{"dataset": "short English words printed on busy colour backdrops", "horizontal_flip": false, "tokenizer": "char", "weight_standardization": false, "kernel_size": 3, "stem": "deep", "widths": [128, 256, 512], "muon_scale": "match_rms_adamw", "orthogonalizer": "newton_schulz_5", "adamw_lr_other_params": 0.0021, "batch_size": 64, "epochs": 4.5, "lr_schedule": "cosine", "warmup_steps": 1280, "weight_decay": 0.3}
Rows from block 12 of a small CTC image transcriber, named by matrix and row number. Rows with one number belong to one channel. Each number is 128 + 32 x the weight over its row's rms, rounded and kept within 0 to 255. All counts start at 0. Numbers have three digits each.
After each channel's rows are labels from the 100 images, of 14976, where the channel reaches its highest value: "lies over" is the class under the peak. Only what is clearly more common there than usual is listed. The data: short English words printed on busy colour backdrops.
# convs1: first pointwise conv (model.blocks.12.convs.1.weight, 512x512x1x1), inputs 412-511
# convs3: second pointwise conv (model.blocks.12.convs.3.weight, 512x512x1x1, transposed), outputs 412-511

convs1.493:125169154086174136130060115124135161115139070152067049128130163137074127113162158136101150104047166137133165139120150057163173110147142131158100071093160143121128152147125149156123112165088071131091115092172140104096127168151172144161138143118131130118114147103103162128103105147080062148109124114156
convs3.493:132100091038126122166133136150086145149133104143140129113129140087133148103152198142209116111130147153135142188140138146134105144122108121141114107107072107135155108057108139097048084135183085097159125103081128148156106083099118090136162110064142085192135174130123156135126141146067131116153147084138
lies over: letter a

convs1.506:155138091137164180130124120140121145142141118122107094154097096193110145083066115118163100139106125099117145153111184156122099124143125120095132119099136105139156137192102122120121181122145133130093120133086170129131122154123103136146188104106083160139137167096102063131141097099084105108151137123121
convs3.506:136118160152209095114146161130107045129114127121136194159142079148105127130167136077120122167151154136161151136136137143168117143130127147184116108136104095064156084192111128133128123175112149107135152107112177122116135150129145133126179148155134121141088121144159154109158119135120143128107167119130
lies over: letter a

convs1.351:099153091232128170049131115154121131076104089141093140144138078102172150133110152107134107118143114061160127106127103076125122162102140099159142160070091143121087151107144165145113120046141164102149062134117098182151133127123121156112152124139085121080165136179132066135140115132088168110151170124135
convs3.351:154101158178103091120167148144142121147153152155154143088117065109124133094118167127163205117118136181127163135174128118077177142120168143165167106139105132083121058154119144089115162156172108104222190142113060132127138136135108122116073090078130201131135141136122100173155131105107147175148129122126
lies over: letter a

convs1.307:156157098095148113200067135122134140180119128125110067089098137150091117120102123145152125134108098144166094094182138174058102109111181114126143150105152094116121072156120112121134067149174086098149109149195099150147126104143142152122180134150102097121146133144136101107165108099094125115094112128141
convs3.307:125124112085101129098135110105139089095006117124134168151141148158074114125183131123161097172160187172109076116179130143139091081118188054097133059157083102139071139182120132103106190115153136118184065121088088032141130159143166131097145091072136104149109153094124127207171144128114101123162146151143
lies over: letter r

convs1.281:207193183130099178102165129092103094116104107179137133083145137124086178141138206160133118118104181102138117135116143124178090133125101100118096158155100113134182168156145142142116121138155159107104170086100117119148108088125146172103131112105125108169120142121145124164103140141118133140167096121123
convs3.281:101117160149123155116102083075129101107156140172161112186162138127112131132152149165109174100149122195095091116080153170100145090169123130127147131116119171096181079152163102186181133077166128127128124203116126100160196117146149160129154173096101123177102156126086125089071068153185191184083100139097
lies over: letter y

convs1.437:115076118093122096119116133138085154134124122141106135117168171198082169084062053116121156144146072155108155095145118107114159163109082143083136137147172109152143088151130103149068133096142154179120126161098126144057177139090119071083170144171143115042149150176118160112211149111101066107125108174143
convs3.437:113204137167169196100138075050092142060139159093081152148186138164155056152137162112110119128139065117098183130098139129133126188139111149122164143072140103099064136115087136101120090089119161139115246091121110076127131154149144156155124104094100071108125154148167117175162148133070114090123178146153
lies over: letter i

convs1.15:168111117124139166133157126126151109160125121119137187157074130075115117172115149130138165101091145114140111101119147072130130117132088118129140101186154111144111133157121070142128068111148141089193149091129077097056082125122094121126146162133174168164104114041116130156091147185129140188117139104122
convs3.15:085174152164121165167123095084076137125162194139153057171118090136151114157145116200167156149108161143145162197143157177120134079079207198080137127088108157102120117148154103123145122154053111107128070164110093145175142103106136118171095119142150094180198064125165159167157079114154118117091120148098
lies over: letter e

convs1.107:144152156063076125092177116164104137117129149156130169161083140103124209156064139100116133112166146162098148047118128125135102129130101159065048089124165132111086181161113164164110112158106158105074096120118165099167153128105098108128171151141138130170108134105131111138150076177170178100133166132145
convs3.107:129137134080162098157149110088149118121126140149096121158169141168151139137120139176083172156117161101113136165142107041157105089150090138113164183084102104161168105046116076142105158142100085104076124097145109116108154137180125173157142150117119158174124101065152159160096148166079112148204104194157
lies over: letter h

convs1.269:142105242100145141203110159171102157133148155118094097138039123116118125141123099140153210110111105070105160182119135118172119095110118137109121173157105131114093144092134103124061167127156141142130163138150154141120172183120132124159082130114104122156165160097116132154129133136086169192124144136161
convs3.269:141158119136141129151059133148103123178086185146134153119132111194170157134174097112127113102106178122206119129121074132148159125139160145154094120107125097180185125156092095133113114117127079070170186162132175171103145129135078207108098119116104147145165129106148089126132139143130093150120141124087
lies over: letter b

convs1.447:029136173086154098137163140143066163066122075092177128119129083185071188086120077141162090132140120119097139115157111148116157078099089156199101146067160157131104146138088119149084131098137159213143180164130068138152147100122104138128144166182132071103171074114148129111134102155120154160139072125147
convs3.447:134160167118076127098094080101123071157094089091102119166150126074090084169103139150118146106113140200149154153207086099129070115164138171170176126132123098163133123158154095083092178144148062043150120114101131139088147126161118139099191106077168121113157110096108101124121122105145118139162121166147
lies over: letter i

convs1.217:144064124123159211093121119187223143060115142147137174145129184094166130131090157165131140117125144084146169117114152182145109161164135142121139116140138087133084101144120117131115127144162224155101135122121170096135110141067088131168169131164128111138113128049110124062182093142125114119091138114184
convs3.217:161092111119100107125103148073083102090116090113129078164110104075166121175128108145098147152097094082100128178160101091095130107097118120105100137150111153121178139137158078110132128137110148108167127167133141096148139114143120143121157110185159100115064148146144153112101131138136111106132118109139
lies over: letter h

convs1.18:073139150159164135113136152100153090107133095185116149146156146163164050142145178100129162099173082104145161128127116097154090163130127121163175125111082159184116149155162052123163137131127148107084094135090145146157095114153093116117153106092108149146104139117139100132148111108107086150145147125138
convs3.18:111148179066128124151129161132178138189089083114103155114110146098080113098152110134116090090135112144116115079041147104165110127168109063116169130095165122181190108154050163151144144105155119160122173131181114128108131150140096122136163158179144140158138124087185167104160139142150086086131143103186
lies over: letter i

convs1.116:140099145110145121143133153171160150141101102158158132134110101067173179179095110096149130173136199120099087099141160147105113100108072132122160099123092110142122123120124067127143102112190084092129116138122135138140156157134121117156169144131142104091127143119101054132138093121050141110131102087078
convs3.116:125145141109119140131141095118144127130146097121129095135133128120127147111116099121133130148106177132132131154174135216116043185188128180096134142120117133125182182097119144129101167112110130142162156097145146155146100154171102125167082140103102147121121116111090165121096109094105140194106158156175
lies over: letter r

convs1.428:129164189082166148122103156079192101120104114151140162160116137087080162190072149071090130173154129105084135115088028144112193171116082171130178145123183165128161130186123131078141129133140101139132154104122109130104144123178119183037103142168113138144103110080067098101132150109137126134111161127133
convs3.428:125119026134081126111074117099209159161144101158143093162124114163124133187129108126096160091175176092115126160115086094108153139124166175132155115141134055119083138121127096130106094113086136177102138119141189100078150137092109117154111089125154082116130115099137133133086103133144143181131115124170
lies over: letter e

convs1.338:138118141101105128121167123132140132086153115148095116165085141145095134110132147132147137115153127072171113107115104167169150173122127149157167091112130145136078085107125114123075123163144129110153182113088170120133120100175058114121128166097119171146143142187138100139082182107093186080176058103138
convs3.338:097131166104184104124197146115067116179140091111148172118125139175097103116081146133121149150121128114133173085063132098110153113182195090142076111146089131169101121108150129114079164064166177129153132125125135097126166130126150157139149213125134116157109110127132111127132177091156112132123102105095
lies over: letter a

convs1.409:113092133094174131134109133119123159118106079137125167159125084105102185153090114174176126116065131092102127205081090104128157082073186114072121082120180103139126151163144112163169117123110150129152091097146174207153076139144145178114090151080151030144110129169149113134128147107102089133152097168140
convs3.409:234150122099096133098120132141141131126169126160167117119142082123111212082065106163157077136132122102094104088123123147196070127115053079136155150112138150200131105137098137130143123126123112153178091120132132112113184215109068159054135102146159118115127149101173111115154069134147132150141095143139
lies over: letter b

convs1.101:134176104126167095135143150119167130111118144126112093129111158136094125067133117150123122181175138155182079074089119162105108165157112165124126130127184073119114149091105116105126153148155066114185075121142128104221126054122151097166129188133096086089135102135137139085138119161097076085096130153129
convs3.101:156140168127125126107135173142154141122096073112070165124124094132143151077122044109084126084146077120147121156090125108098100123114161123122122170148174064113169108140091162145068143031132086086102150126152122124092078128127090110144165053131087116109120122043104165109070158136165138169168133170142
lies over: letter a

convs1.214:090139110080124165131125043178160150205143118125181160069208122146143102148092102083110141064167115150173139149108097164118101120140117145109088118143123162156109068091124107141172170101126134084123162163100168134156168126159102116140138112115169106203160101137110173083134112130189157095115146099158
convs3.214:151184146104167084115112103081140110042073154139072141151138090123100171113158077089147073143072097120149090127099101160119092090109127108058110111080092107111141120091142140084114084095118056103098106137093070127081105131118101141126151167155118104069132126079156093104114124124042123107094154072072
lies over: letter y

convs1.388:203184152063094111103135117140115096089162150132158129152146111151121142110105132171090121115164087120151157146109096093179109119128140095121164115158166090111119153118114126129128097092175158113168140125107153085105158145131128107100125118104108154049141193195195177132152130139127184130107130064118
convs3.388:074149114136134098134085129081139129100143137170163120117139143085135105152090151115107110137098162137129103169173137104033144100116148149099166118140109135124156177084130131179075099126110139134125134093151096183158102143125104119119134127156128124069102129174152130154101083138163162112119155177152
lies over: letter e

convs1.451:031123083114105166134133097102135104133098106120129105120104074181119056199147152170156184077230097146125149000134104149122128131107114134165093098054144117084096120120137114141182101170128115141132098119133146048169119163113121154108098132116079124113037131114142100147140090122110017123061147049179
convs3.451:164073103108103135096038112078112107116142102115146102148082114135120141100083053110151122138080143125141112134121106145140118136127143157134151146151128163120081140171126119142142168167160116156178174129114152116156130157131128121150082136140151167153120166171134159158137141136139110156109154163145
lies over: letter r

convs1.161:125086091140090140116172128143122119092151116124139203123080100112132152107080170112196159074141143134117115138144141148139116129139094074122134167125152105112144065130117122116094116108139153115149121127161174120107095155084137085125172068063082093129167178133178128134153125120146123127117176171109
convs3.161:080171108134129103113142102074128107097177144170117107135098140105116067155147142087182100101065154154111117116100088215126102167121191147156136142164152124117168128116076189137120106093139173085154185121147147176124118168152142151126140127084091151150166176155132132170130155197110117146104092082094
lies over: letter e

convs1.196:064149156115137094107158088084134134085183185158092125131158153132084072163130154106110122146142132116128109114087089128148112132128110091088141139105122136121190112145104116094145102125131169144121161130134140167112066091126129118157095111118095102103137161108142174133139169143091159163146091104115
convs3.196:093113073081133109201085113135152109145120135167074155124071152095114125132147152163103196118147141170113160110129090105091159191134129095159124166102103116124187134093141128132151158126147126095090178188096135108108094117162162099084147182088099103111150080109078129130172123150107105113101108119148
lies over: letter i

convs1.127:116157094182081127066138100133192137127092138121142133124148120069146136103119125156139076118128140105143166116108114136097116133122161120161105099122122167089164090092134120094127118146093076108086108132141117130115157070123156083100152166102138094114106138134135154131123113105128140160157137103092
convs3.127:114078124143172114099123159210104170162134141121150143135166086106126096087088134123171152062102180092143108107111156149131176166096158128127087141075085105120144127079107144117013086106107152144113137122141132091099135126144163144080158043121114137135130106109143090125097144135104130180143150125112
lies over: letter h

convs1.247:124124181144085100089150160075109105153194093121114110132137071164151179083143115072192136071163044096116082101115131130098118192131192152143148152156104170177157149140054098155105104145099157109128123157131068139118143119120195148078082170129134147139181123136124122085107116154114129187161144103116
convs3.247:196179109151124094129104093104108109089110108121123139148109090228155130175120116179129136113147104142131105146152121163123122150176091107086092186152166113135173116114122063094125190155179155133071121088121080147172118153157139074154150101138158104164158154127141131159146175154132105070088133184159
lies over: letter r

convs1.300:165151039122105126159102098137146137066107062114148160103151133126134170072120080146171106147129110135152184147198088148154159160082135071182094181176137160111082121099091220122113138098090141110186131146101136121143178100089105132129128149156095144092141117112166118114178136103119105122092144103119
convs3.300:143135140142098159097152124157165176133179131138119127158108152110124159129095133121186132080161100126158075127090132102127130148094109139199115164186146084132102117144104168114107198081109092127097139084102186162158117128140146153152078108158109176079155149081176109079084175119121184131094114093121
lies over: letter a

convs1.8:143116153125111134112127147148159090158100131117156129144194138150108129084081137122121098134139095073161150116140039086150108136146113123083113059167107093172194135148116150084110114148134086132103127137183119094089162163100099091159159126124128158129115135147120205082129152172160172142176133107134
convs3.8:113108192162168125147153109126168090148120039077078099119168122162141122155150177145151133058114110113101183176077152059165146158118147095106094163122114099172133148092121157134121146167188115079135150110115140117129130050099066167163174121192065075093117162174151141139134116167191095168139086085083
lies over: letter i